A small spectrogram enhancement model, trained from scratch: arch unet.
Rows from block 3 of a small spectrogram enhancement model, named by matrix and row number. Rows with one number belong to one channel. Each number is 50 + 12 x the weight over its row's rms, rounded and kept within 0 to 99. All counts start at 0.
After each channel's rows are labels from the 100 clips, of 14976, where the channel reaches its highest value: "strongest on" is what is common among them; "peak in band" is the frequency band that holds the peak. Only what is clearly more common there than usual is listed. The data: synthetic speech, music and everyday sounds put through simulated rooms and audio effects.
# convs0: first 3x3 conv (model.mid.0.convs.0.weight, 256x256x3x3, each kernel summed), inputs 86-171
# convs1: second 3x3 conv (model.mid.0.convs.1.weight, 256x256x3x3, transposed, each kernel summed), outputs 86-171

convs0.93:54 69 43 60 53 54 27 46 44 40 53 47 45 42 46 56 58 76 50 61 54 50 39 58 41 68 47 38 44 75 59 67 74 43 35 53 54 46 65 47 56 62 44 44 61 55 33 49 48 53 54 80 49 63 58 32 51 55 63 60 40 47 36 34 62 65 56 81 44 60 58 68 49 51 47 31 38 43 79 57 17 44 40 60 52 52
convs1.93:46 38 43 50 65 64 62 64 58 45 60 59 61 52 38 30 41 24 40 72 51 45 40 53 57 35 57 46 54 33 67 40 40 62 64 37 26 44 39 46 32 42 48 61 48 26 45 48 65 39 75 31 51 46 46 48 53 53 33 40 44 62 56 54 33 55 60 36 46 63 48 41 84 32 62 67 76 43 45 46 72 69 65 57 51 40
strongest on: reversed
peak in band: 1000 to 2000 Hz

convs0.10:58 52 49 31 42 44 78 52 62 51 46 44 56 57 67 47 68 59 47 44 60 36 57 42 45 31 44 42 53 49 60 56 56 39 57 31 47 47 47 44 60 40 39 66 51 54 62 56 43 44 60 69 46 43 53 74 48 56 55 55 47 54 44 81 55 49 35 45 84 49 63 38 40 42 51 24 34 51 68 60 30 33 48 57 51 62
convs1.10:33 56 46 80 50 38 45 60 46 44 67 60 54 68 39 40 49 44 33 52 40 57 40 27 54 42 49 61 56 35 62 51 37 60 45 50 53 48 80 56 28 69 42 44 47 63 55 32 89 42 57 60 45 64 48 46 37 51 41 47 34 60 54 24 76 39 47 52 36 35 50 71 33 75 39 64 63 61 43 37 57 62 57 34 51 42
strongest on: dry
peak in band: 2000 to 4000 Hz

convs0.232:54 36 50 50 28 75 30 27 44 54 52 34 62 39 44 52 40 49 41 66 61 53 42 44 56 65 58 47 58 49 53 49 53 42 55 59 57 55 48 64 64 37 50 68 64 28 48 57 28 60 61 55 69 44 36 32 53 59 36 60 30 55 45 50 49 50 53 38 53 51 55 47 61 44 41 32 50 54 58 49 74 61 49 62 32 38
convs1.232:64 83 55 48 39 56 66 42 46 27 56 49 57 66 63 49 49 45 56 35 69 43 60 49 41 53 23 71 47 32 38 36 50 77 37 61 47 35 63 41 66 60 57 29 37 58 48 41 58 57 41 41 29 52 63 48 59 36 41 37 58 44 38 32 59 54 68 55 57 37 37 46 53 65 46 80 56 31 33 60 33 49 47 42 66 62
strongest on: drums
peak in band: 2000 to 4000 Hz

convs0.241:49 46 44 76 20 62 37 38 54 42 67 63 59 51 49 44 50 58 43 50 35 78 53 67 50 62 49 53 54 74 43 71 67 50 60 39 56 52 46 52 68 41 36 34 63 60 33 34 68 68 68 76 51 62 46 40 51 49 37 49 55 59 66 50 35 79 57 42 69 47 48 30 42 53 39 48 52 54 58 58 59 40 51 60 44 30
convs1.241:56 71 43 48 64 46 67 63 50 41 42 52 34 47 68 55 59 43 54 39 68 01 46 44 47 46 62 46 58 53 51 47 43 54 49 46 34 39 56 39 31 41 46 58 42 54 61 61 69 42 60 48 40 53 62 66 53 66 61 45 37 65 56 44 66 42 56 60 54 44 52 73 58 50 69 66 65 39 44 38 50 67 31 64 51 52
strongest on: speech
peak in band: 250 to 500 Hz

convs0.148:30 69 56 56 41 71 19 48 47 48 34 55 52 49 34 64 53 49 57 60 68 52 42 27 51 50 54 59 62 56 69 57 78 42 40 58 58 53 47 57 42 63 54 20 56 26 66 40 49 45 54 66 47 49 48 45 34 67 40 56 46 41 45 62 49 63 32 29 55 51 44 42 53 41 43 61 61 49 60 23 45 56 63 47 53 57
convs1.148:50 39 40 33 49 46 63 50 57 44 46 43 71 54 64 56 40 36 70 41 31 57 59 66 50 48 50 52 31 69 41 52 51 73 41 59 20 57 51 47 33 50 60 59 65 35 33 53 43 51 47 58 50 51 34 48 60 50 39 46 34 49 51 40 64 55 64 68 33 53 52 40 57 37 49 47 38 28 51 74 66 40 51 51 51 52
strongest on: dry
peak in band: 2000 to 4000 Hz

convs0.14:49 45 68 78 56 54 61 27 34 44 67 54 49 65 45 35 66 48 59 51 48 46 56 50 57 51 77 41 42 31 65 61 73 45 69 55 35 46 82 48 49 37 27 77 74 43 57 33 62 45 53 58 34 45 47 65 55 49 33 60 57 57 44 40 46 66 50 54 37 49 42 53 73 60 39 64 45 47 49 76 36 31 38 51 39 66
convs1.14:47 70 31 28 44 39 57 58 57 46 43 70 36 38 58 60 51 44 52 42 64 67 66 52 51 43 30 50 67 53 41 51 61 84 43 47 74 46 29 56 66 49 33 38 53 43 25 57 48 59 50 46 50 51 50 66 52 46 34 39 38 52 50 56 51 13 43 55 61 33 43 73 65 44 48 54 41 41 47 21 42 31 64 58 44 57
strongest on: speech
peak in band: 2000 to 4000 Hz

convs0.61:61 48 47 48 66 57 67 54 50 52 36 75 39 50 55 45 58 38 46 46 57 45 62 51 48 25 50 70 53 61 57 42 53 61 48 57 33 37 50 41 50 46 54 49 55 48 62 45 78 39 57 40 43 49 49 75 43 80 76 36 41 51 83 38 44 41 54 74 46 39 64 38 56 37 60 57 60 14 49 59 49 66 35 59 59 48
convs1.61:43 58 54 56 62 54 32 52 64 34 49 45 43 59 43 34 55 81 57 53 35 71 56 49 46 57 56 37 45 65 52 51 46 68 38 30 64 56 31 49 68 56 51 62 43 65 48 41 26 61 38 40 60 50 43 37 47 58 62 60 55 57 25 57 71 50 67 30 58 54 51 60 26 51 41 48 54 56 65 41 63 50 47 61 60 58
strongest on: bit reduction
peak in band: 2000 to 4000 Hz

convs0.75:61 56 60 37 39 57 31 56 40 22 48 54 48 66 42 32 44 44 62 58 60 47 55 80 42 39 54 69 48 26 73 55 67 35 32 54 55 28 45 33 35 34 45 36 19 64 33 52 71 42 65 52 35 38 51 41 31 45 42 48 51 63 53 35 67 54 45 63 32 39 47 39 59 49 52 48 64 34 39 32 56 47 38 46 58 63
convs1.75:58 49 55 54 54 34 43 45 61 49 60 47 47 56 70 57 34 46 44 47 47 43 64 34 49 85 61 30 54 49 57 36 62 55 48 64 26 61 44 60 62 60 48 51 61 39 49 73 41 57 54 21 53 57 47 48 44 40 66 54 38 32 43 60 35 51 58 60 61 52 62 52 50 35 37 44 32 78 54 74 62 67 59 60 42 25
strongest on: everyday sound; bit reduction
peak in band: 1000 to 2000 Hz

convs0.217:52 42 28 70 44 52 54 50 37 37 62 45 40 58 66 69 47 57 39 54 18 41 55 54 52 61 61 53 44 39 53 50 23 67 56 43 45 57 49 66 39 24 43 48 63 55 39 52 47 65 59 62 49 50 58 50 31 56 62 63 58 35 67 30 40 51 37 60 52 50 48 59 46 59 25 39 40 23 41 62 41 55 55 57 57 57
convs1.217:54 62 66 57 47 29 70 47 39 54 61 64 41 55 38 45 49 52 38 32 53 43 40 48 53 58 60 42 42 49 44 52 45 39 16 43 50 47 36 50 52 57 48 43 55 40 48 45 41 56 40 63 53 60 34 34 31 64 38 37 40 53 30 53 56 66 49 53 63 36 51 49 65 62 50 47 52 62 55 58 66 61 23 45 54 28
strongest on: drums
peak in band: 2000 to 4000 Hz

convs0.3:26 49 31 55 43 50 39 54 50 45 55 32 48 45 56 41 47 51 65 41 45 32 49 49 72 42 50 49 55 47 45 34 42 51 54 63 57 64 52 55 52 52 50 61 36 38 46 38 59 61 36 56 47 57 49 58 39 50 60 48 41 50 69 52 40 55 56 52 50 61 67 50 53 36 49 29 58 38 19 26 62 75 46 57 54 42
convs1.3:59 53 64 65 56 51 56 45 39 52 39 57 57 54 46 88 40 58 46 68 49 48 49 60 51 81 67 48 64 56 47 60 59 31 38 53 61 47 46 60 66 29 33 40 47 30 41 85 62 46 63 52 41 51 47 69 47 23 27 37 48 44 39 47 69 46 62 56 53 44 39 46 73 48 70 50 42 57 54 39 47 34 51 49 42 70
strongest on: telephone band
peak in band: 2000 to 4000 Hz

convs0.110:55 66 49 79 49 70 37 60 52 44 49 50 58 55 47 53 48 38 36 55 47 53 35 61 47 32 60 50 71 48 71 44 72 44 40 45 49 47 40 53 42 73 42 36 54 54 71 41 42 49 49 27 45 49 56 49 43 50 51 60 47 67 47 38 49 54 52 48 42 64 35 65 44 49 65 68 48 30 42 40 50 62 66 53 55 38
convs1.110:45 33 49 35 57 43 50 25 56 51 45 40 55 46 60 54 57 43 72 63 54 54 75 67 92 67 46 65 23 67 53 40 43 32 62 63 38 42 42 66 48 42 50 48 54 41 34 51 55 60 61 61 32 54 55 52 62 59 56 59 57 56 66 51 51 40 26 42 58 32 48 46 94 45 51 33 66 46 41 57 68 53 47 44 41 62
strongest on: reversed
peak in band: 2000 to 4000 Hz

convs0.16:49 43 49 64 44 53 43 64 41 34 31 54 44 32 54 39 72 58 52 49 45 64 58 55 53 30 60 56 28 50 54 51 54 44 17 33 57 27 33 52 28 69 57 37 42 43 61 53 69 50 52 33 51 61 44 61 39 71 57 40 33 42 87 40 28 34 63 64 43 38 70 43 28 72 52 34 58 31 53 58 58 61 54 51 46 48
convs1.16:47 77 51 31 66 49 57 23 58 36 63 55 51 76 33 41 45 69 45 46 40 44 45 67 42 61 37 45 41 60 51 58 55 50 43 58 46 72 53 29 67 58 40 69 42 55 32 20 46 45 52 55 46 53 54 51 46 46 42 55 52 59 34 45 42 65 53 45 50 55 33 53 50 27 37 40 56 73 45 44 57 40 46 62 65 58
strongest on: bit reduction
peak in band: 2000 to 4000 Hz

convs0.168:47 51 36 53 42 67 48 43 55 37 38 45 50 67 33 32 42 45 62 46 57 37 79 60 28 50 38 59 42 53 62 60 57 46 63 71 47 57 59 57 41 66 58 49 53 40 62 41 46 59 35 63 43 42 47 68 42 68 40 55 54 58 57 53 70 47 47 51 74 61 58 56 62 60 38 51 31 37 60 38 51 48 44 56 44 62
convs1.168:39 44 49 47 63 52 38 49 57 43 57 52 60 44 46 61 41 47 29 55 43 49 31 55 49 41 57 42 59 71 50 42 43 69 42 45 63 38 47 38 54 57 31 51 51 61 29 99 65 52 65 53 63 50 19 45 44 49 45 31 31 45 48 30 44 54 29 46 43 44 59 39 58 58 50 46 92 67 44 45 32 44 40 37 40 27
strongest on: bit reduction
peak in band: 2000 to 4000 Hz

convs0.89:47 65 44 44 68 61 47 67 38 69 48 66 38 69 48 59 56 63 59 52 66 82 74 55 44 56 38 56 36 49 69 67 40 49 49 41 45 47 82 55 60 31 55 31 53 57 41 32 51 56 50 42 61 39 46 52 48 35 55 50 50 65 68 49 29 71 44 51 46 40 44 59 38 63 45 36 56 59 64 16 63 65 44 65 46 42
convs1.89:60 43 42 44 55 60 70 56 66 39 36 39 68 51 60 50 47 49 44 56 26 31 31 52 51 54 61 49 67 47 58 44 37 49 37 55 55 32 47 58 49 42 47 52 47 55 39 79 35 56 65 42 43 59 44 68 51 46 41 50 41 58 44 35 58 17 39 25 53 49 54 53 50 55 58 70 73 52 36 85 53 53 47 58 58 36
strongest on: bit reduction
peak in band: 2000 to 4000 Hz

convs0.57:58 49 29 39 57 53 55 78 58 57 66 49 49 60 50 66 38 58 44 47 54 46 41 69 27 53 65 31 40 64 59 50 36 62 41 47 64 51 37 53 55 66 62 51 25 46 57 45 33 57 32 57 47 46 42 48 41 53 57 40 58 42 41 44 49 70 34 41 41 45 45 52 38 60 38 53 53 54 43 51 42 46 53 55 32 45
convs1.57:28 48 65 44 65 51 41 40 48 62 41 53 64 41 56 49 48 54 52 59 57 37 41 60 56 45 51 64 50 38 36 32 38 42 82 73 39 53 56 36 46 45 36 41 54 38 47 79 57 47 73 48 45 59 33 72 52 50 42 68 59 53 48 53 57 33 50 54 69 74 36 50 80 53 70 58 32 34 43 55 40 45 54 54 52 54
strongest on: reversed
peak in band: 2000 to 4000 Hz

convs0.70:64 43 49 46 69 58 45 48 40 05 41 64 35 51 38 57 53 47 51 55 89 71 64 50 43 56 54 48 26 43 63 41 37 47 47 48 45 45 69 50 49 37 72 50 48 71 67 48 51 45 36 61 30 48 53 37 37 35 55 50 67 53 51 66 50 63 57 56 30 50 34 57 43 58 53 58 29 45 64 35 57 57 53 68 56 53
convs1.70:61 54 38 40 43 71 56 49 57 75 44 39 65 62 49 55 45 38 68 53 15 23 36 43 47 39 49 52 58 31 58 55 66 50 46 63 39 61 36 45 34 45 50 48 39 52 47 64 49 36 69 44 47 39 37 57 40 60 35 57 32 59 63 24 55 38 39 58 56 60 55 33 59 39 50 62 96 51 54 69 66 49 65 36 50 37
strongest on: dry
peak in band: 2000 to 4000 Hz

convs0.158:40 50 54 39 52 54 47 32 59 50 41 44 55 32 67 59 60 46 63 47 42 58 69 59 30 40 42 47 41 52 56 45 52 57 56 68 54 46 57 32 61 59 41 35 39 38 68 76 44 50 32 63 43 52 45 25 20 37 40 48 40 58 51 60 69 60 54 51 33 61 38 55 72 39 36 46 39 67 35 62 46 48 44 47 51 67
convs1.158:67 44 53 48 62 73 46 64 45 56 61 43 46 65 48 47 48 44 51 60 36 23 50 36 57 59 60 52 41 51 37 67 57 47 52 53 66 56 32 55 45 23 53 38 52 48 34 30 49 32 62 38 59 40 51 60 66 57 34 47 49 52 43 40 33 58 49 65 61 62 57 40 27 54 55 48 75 74 50 54 64 55 66 51 60 37
strongest on: everyday sound
peak in band: 2000 to 4000 Hz

convs0.175:45 67 52 48 53 63 22 40 52 50 33 57 75 53 56 45 42 52 29 42 52 42 42 50 40 38 41 57 55 99 59 61 57 54 52 29 31 66 43 45 64 51 37 58 40 32 43 37 63 56 36 58 63 49 50 36 50 54 57 52 56 45 61 63 55 64 56 33 46 42 66 52 33 28 30 49 55 59 48 54 51 46 59 43 44 50
convs1.175:70 41 53 52 49 63 54 60 39 35 47 47 45 42 63 48 41 72 55 78 56 25 49 54 29 51 65 57 52 35 54 48 45 28 55 50 44 34 44 46 51 62 62 27 51 51 35 57 39 57 61 56 36 55 53 39 42 57 31 57 31 49 63 24 22 60 52 44 48 47 55 46 64 76 44 49 22 38 42 64 37 69 17 48 41 52
strongest on: speech; reversed
peak in band: 2000 to 4000 Hz

convs0.54:99 46 48 36 43 59 50 36 49 34 54 23 49 56 45 33 45 70 49 55 42 65 57 49 58 69 34 53 50 75 64 62 69 49 56 49 61 62 62 59 47 40 37 44 64 55 54 63 38 58 61 61 58 49 51 47 76 30 45 56 24 63 58 55 63 88 51 74 55 60 56 47 45 34 37 47 58 28 50 43 50 40 55 54 49 49
convs1.54:53 66 67 43 29 49 49 64 52 47 60 63 55 34 64 50 62 42 53 54 71 28 65 43 48 16 70 33 39 11 56 50 61 51 51 47 41 25 43 46 44 51 49 54 64 64 31 30 60 47 60 48 54 52 53 55 39 56 42 37 56 38 22 50 49 43 51 44 46 54 58 63 83 62 51 54 45 58 40 52 60 53 39 43 55 69
strongest on: speech
peak in band: 2000 to 4000 Hz

convs0.199:58 50 67 33 55 53 47 40 39 43 41 52 48 51 59 69 67 49 65 47 38 35 72 51 47 60 45 55 54 48 46 54 41 64 75 45 45 59 63 61 51 61 62 83 55 50 39 52 44 62 49 46 48 53 75 49 65 42 34 50 81 49 00 60 51 48 46 67 48 57 25 76 49 41 51 47 51 36 51 40 58 59 49 64 76 69
convs1.199:44 56 58 40 39 16 66 48 47 75 53 49 66 59 41 44 35 61 36 51 39 74 47 50 45 40 66 64 41 37 64 43 41 59 54 57 53 56 55 45 43 65 54 26 56 39 55 34 53 42 34 55 48 51 79 59 44 59 48 47 54 52 64 35 61 52 68 45 61 66 46 51 42 57 36 49 25 40 63 47 49 26 47 39 53 30
strongest on: drums
peak in band: 2000 to 4000 Hz

convs0.53:60 29 62 31 48 31 50 66 31 57 46 70 45 51 57 60 51 33 38 60 47 56 59 57 47 66 40 52 46 58 58 49 48 55 37 51 47 64 22 40 53 51 71 41 53 62 48 51 33 51 52 74 55 41 46 51 83 37 65 50 73 32 46 55 53 48 65 58 49 43 51 37 65 42 37 37 36 46 32 35 25 51 55 52 64 53
convs1.53:54 56 68 45 58 47 50 41 43 73 30 50 54 51 47 46 45 51 57 46 40 60 71 48 41 37 36 42 36 38 53 64 44 26 50 63 60 54 48 71 54 42 48 59 52 54 68 44 37 54 50 39 42 34 42 58 60 39 57 66 63 56 42 68 39 47 49 42 35 77 46 55 46 49 53 45 45 65 52 58 25 35 74 38 35 52
strongest on: drums; dry
peak in band: 1000 to 2000 Hz

convs0.82:64 54 52 80 55 52 51 58 47 58 45 54 60 33 34 51 38 66 63 41 59 36 59 48 44 31 45 56 52 45 40 39 58 60 49 49 52 49 54 66 44 68 56 67 46 55 69 37 77 44 45 56 44 48 72 58 30 62 61 59 58 38 65 50 59 58 35 34 52 30 64 44 39 77 41 48 46 29 44 47 12 38 57 57 45 34
convs1.82:31 33 49 58 38 42 47 40 57 40 56 50 36 50 47 39 55 13 47 55 49 87 50 38 49 82 53 38 54 69 42 74 43 49 39 40 45 55 48 47 49 51 27 46 58 59 42 83 41 53 60 62 55 58 42 49 50 42 57 47 57 48 46 55 51 45 35 61 50 49 58 46 54 19 45 57 76 62 50 60 55 64 53 58 58 41
strongest on: bit reduction
peak in band: 2000 to 4000 Hz

convs0.224:73 61 32 56 41 70 62 47 41 55 36 47 37 53 33 53 53 47 63 47 60 42 42 53 51 58 46 70 52 69 57 62 30 44 50 39 38 36 60 54 31 43 39 29 48 49 44 54 63 67 38 66 36 68 52 61 54 59 44 48 66 32 52 52 50 56 66 39 39 44 32 37 79 52 45 32 45 52 49 56 37 64 44 66 67 43
convs1.224:38 50 46 22 37 60 35 49 59 29 62 62 44 46 52 33 45 51 43 67 49 64 40 65 41 28 51 47 54 44 64 39 60 57 51 48 46 36 53 45 49 45 24 59 35 59 42 27 45 33 47 67 54 39 63 40 51 38 20 50 51 54 35 48 20 54 30 51 70 62 61 61 49 43 32 75 52 49 34 30 61 48 50 42 14 53
strongest on: drums
peak in band: 2000 to 4000 Hz

convs0.6:39 55 35 58 69 61 44 46 36 45 45 50 60 39 55 39 45 53 36 43 51 29 37 43 62 65 51 60 46 61 67 51 49 62 55 51 40 39 34 54 61 47 34 59 51 44 53 44 39 46 68 49 35 86 45 48 43 46 30 28 26 56 52 39 72 68 58 49 44 43 22 60 74 53 66 38 35 69 39 54 55 62 36 37 50 59
convs1.6:54 43 58 45 41 42 60 65 43 54 46 57 31 58 43 52 65 56 43 58 74 62 64 53 74 38 34 63 68 26 66 50 39 59 54 42 43 63 62 41 39 58 68 40 51 43 48 49 56 47 46 53 33 48 42 69 55 48 51 65 56 54 52 57 37 47 43 56 61 50 55 49 72 56 20 46 47 34 51 24 54 58 52 56 65 36
strongest on: speech
peak in band: 2000 to 4000 Hz

convs0.107:52 62 51 42 53 47 47 55 37 34 36 42 50 40 53 53 42 43 60 51 48 61 41 57 43 36 35 56 63 44 53 70 37 53 50 67 43 63 46 50 69 37 69 57 67 41 42 36 45 50 55 27 53 43 63 41 40 62 43 59 59 61 24 47 57 58 28 63 43 48 56 46 43 34 46 63 46 60 76 52 54 67 50 66 61 68
convs1.107:68 50 44 47 19 50 47 46 57 48 68 50 59 72 58 67 67 43 57 39 36 36 40 56 33 74 72 46 44 51 49 53 46 33 56 57 29 49 59 40 43 42 50 47 43 57 53 69 29 43 50 53 67 58 54 51 50 48 52 51 34 57 73 42 62 51 51 46 57 47 49 60 36 43 24 34 53 28 60 76 51 49 40 56 52 29
strongest on: drums; reversed; wah
peak in band: 2000 to 4000 Hz

convs0.208:39 44 48 72 68 73 31 56 62 61 40 41 65 55 33 70 72 19 71 38 30 36 45 34 55 57 60 51 61 56 68 56 59 57 51 48 65 42 54 49 55 43 50 45 49 48 40 42 51 35 54 58 63 39 65 44 38 46 50 48 43 59 63 61 60 79 41 47 48 49 23 61 52 29 52 61 53 34 53 46 46 47 30 47 24 40
convs1.208:51 61 61 23 34 20 53 43 50 47 66 67 39 41 69 42 35 85 32 81 71 44 62 73 66 37 46 56 52 58 57 60 39 23 36 45 39 46 43 41 44 55 49 40 42 47 65 61 50 52 67 66 49 62 45 47 50 51 43 44 53 51 49 45 47 46 68 48 65 50 53 37 74 71 73 57 53 44 44 63 66 63 60 24 75 44
strongest on: reversed
peak in band: 2000 to 4000 Hz

convs0.38:44 76 73 51 42 48 27 39 68 47 47 38 57 23 45 44 32 51 51 47 55 52 33 54 54 33 55 68 51 70 60 43 55 40 53 72 39 57 46 56 54 41 39 56 58 59 45 28 21 82 57 39 47 66 64 32 58 48 47 58 68 47 44 57 42 43 44 39 54 58 51 53 50 56 61 32 50 63 43 53 41 25 60 36 46 61
convs1.38:53 37 41 51 64 69 51 52 45 57 60 60 52 65 49 41 78 39 54 67 51 47 71 36 39 52 58 41 47 27 74 68 56 69 59 43 48 46 51 61 54 41 53 25 50 65 57 31 51 37 30 30 53 28 52 55 76 50 34 52 62 47 61 63 50 57 34 65 41 44 38 53 49 54 48 62 40 43 42 63 45 52 51 40 59 52
strongest on: drums
peak in band: 2000 to 4000 Hz

convs0.252:41 55 41 42 53 52 33 69 30 57 51 60 41 55 51 52 44 54 46 68 58 74 49 38 59 72 41 62 51 44 75 48 53 42 56 42 48 44 48 58 59 47 54 58 53 67 74 39 54 61 47 41 55 27 56 58 42 61 44 53 38 68 37 58 50 69 58 53 56 60 48 49 34 41 59 54 30 58 44 16 54 49 40 44 41 37
convs1.252:55 32 48 61 44 79 64 47 69 39 61 52 58 49 56 34 41 28 62 48 29 31 51 40 35 56 40 44 43 49 51 64 61 50 46 58 64 61 47 63 32 54 50 50 47 42 44 79 54 60 72 42 42 57 37 62 48 58 39 56 46 55 57 37 52 31 39 54 45 35 58 51 65 34 31 59 99 18 47 91 52 58 37 42 54 55
strongest on: dry
peak in band: 1000 to 2000 Hz

convs0.13:52 59 41 44 68 39 38 33 37 46 59 27 56 57 58 37 53 51 59 67 23 55 76 45 49 59 80 57 55 55 33 50 58 55 61 43 39 37 54 71 66 47 50 52 76 43 71 63 40 45 36 57 34 60 30 59 37 60 26 52 39 36 66 36 40 53 48 44 45 61 27 49 61 37 40 43 49 76 37 42 62 46 65 41 22 31
convs1.13:42 42 33 39 63 68 79 44 69 69 47 70 66 27 24 46 43 34 41 45 71 36 57 50 66 54 30 53 49 47 46 50 42 52 46 52 72 66 38 65 41 49 54 51 51 45 35 35 64 63 42 52 53 44 72 56 58 45 44 54 41 37 45 47 60 42 55 50 47 36 59 52 59 48 65 61 27 66 42 45 30 53 63 45 37 41
strongest on: speech
peak in band: 2000 to 4000 Hz

convs0.138:36 71 52 52 62 67 43 50 57 47 44 70 42 63 67 47 50 61 37 67 47 43 73 62 67 41 49 27 33 50 45 55 44 49 28 45 47 57 42 75 59 57 39 42 45 39 54 33 50 68 45 63 47 74 60 67 34 38 41 68 54 61 63 47 54 56 64 36 51 38 62 54 29 69 58 47 32 19 44 41 51 53 54 66 54 33
convs1.138:46 23 40 43 59 63 46 53 50 51 41 48 37 47 40 40 47 39 60 48 56 68 46 38 53 68 56 51 53 52 60 50 45 54 34 52 65 60 54 59 36 56 40 53 71 55 59 83 56 43 49 53 62 52 42 54 52 59 57 43 44 55 69 52 54 49 32 55 45 62 33 31 84 25 58 53 58 44 47 64 60 43 54 44 44 50
strongest on: everyday sound; bit reduction
peak in band: 4000 to 8000 Hz

convs0.150:88 43 48 59 56 65 44 49 34 62 56 38 57 32 57 50 66 61 57 36 30 63 58 52 28 63 54 61 41 62 45 49 49 60 63 61 69 52 65 22 51 47 42 44 21 57 37 37 54 43 34 62 69 51 48 40 48 51 53 48 45 52 52 44 37 71 57 55 44 62 44 46 34 44 68 53 46 31 62 48 54 46 46 45 59 49
convs1.150:48 57 47 54 55 69 60 44 55 52 43 55 53 64 58 56 47 53 40 85 74 18 43 52 58 34 55 50 63 49 69 51 43 58 44 40 33 46 43 58 54 46 50 42 66 39 54 77 46 53 55 34 49 41 48 30 49 34 57 46 43 38 46 46 45 43 41 42 38 35 64 58 66 91 48 49 52 39 53 56 63 45 55 64 53 47
strongest on: speech; reversed
peak in band: 2000 to 4000 Hz

convs0.115:35 55 25 51 50 44 59 27 74 63 56 45 49 60 63 63 43 30 58 31 55 43 48 47 50 70 50 36 39 69 70 69 40 60 50 57 49 59 44 54 42 47 62 39 49 55 43 63 45 62 61 46 79 74 66 54 43 41 57 51 46 46 53 60 47 79 66 43 65 42 24 42 66 45 61 56 60 57 37 69 44 44 57 37 48 46
convs1.115:66 43 47 33 79 46 51 48 35 56 33 41 64 36 64 39 53 69 31 75 65 52 41 56 63 25 50 39 56 27 55 37 38 40 59 43 52 49 65 56 53 44 53 64 46 57 67 44 48 48 45 54 33 41 49 46 50 63 56 43 61 80 44 42 36 47 36 45 55 64 46 64 72 54 47 62 60 41 48 49 53 67 50 49 47 64
strongest on: reversed
peak in band: 2000 to 4000 Hz

convs0.94:62 34 48 36 38 60 52 59 38 59 35 54 43 31 49 53 45 54 48 44 60 58 44 50 39 50 66 39 47 50 41 43 79 35 37 47 40 50 25 52 48 61 74 49 54 57 74 52 78 44 57 59 43 44 58 45 66 64 39 53 68 40 80 31 38 44 48 35 46 44 49 57 47 29 51 43 58 55 41 71 62 34 47 57 52 42
convs1.94:42 44 56 68 53 64 26 47 50 45 50 53 66 49 47 32 36 92 46 52 36 17 57 53 42 60 57 46 50 55 67 62 60 50 52 58 54 57 43 51 60 44 46 52 52 60 32 49 27 55 42 44 58 45 54 63 36 40 57 46 46 31 57 59 39 55 55 53 50 57 49 29 50 62 37 38 33 59 34 21 42 56 33 56 56 62
strongest on: bit reduction
peak in band: 2000 to 4000 Hz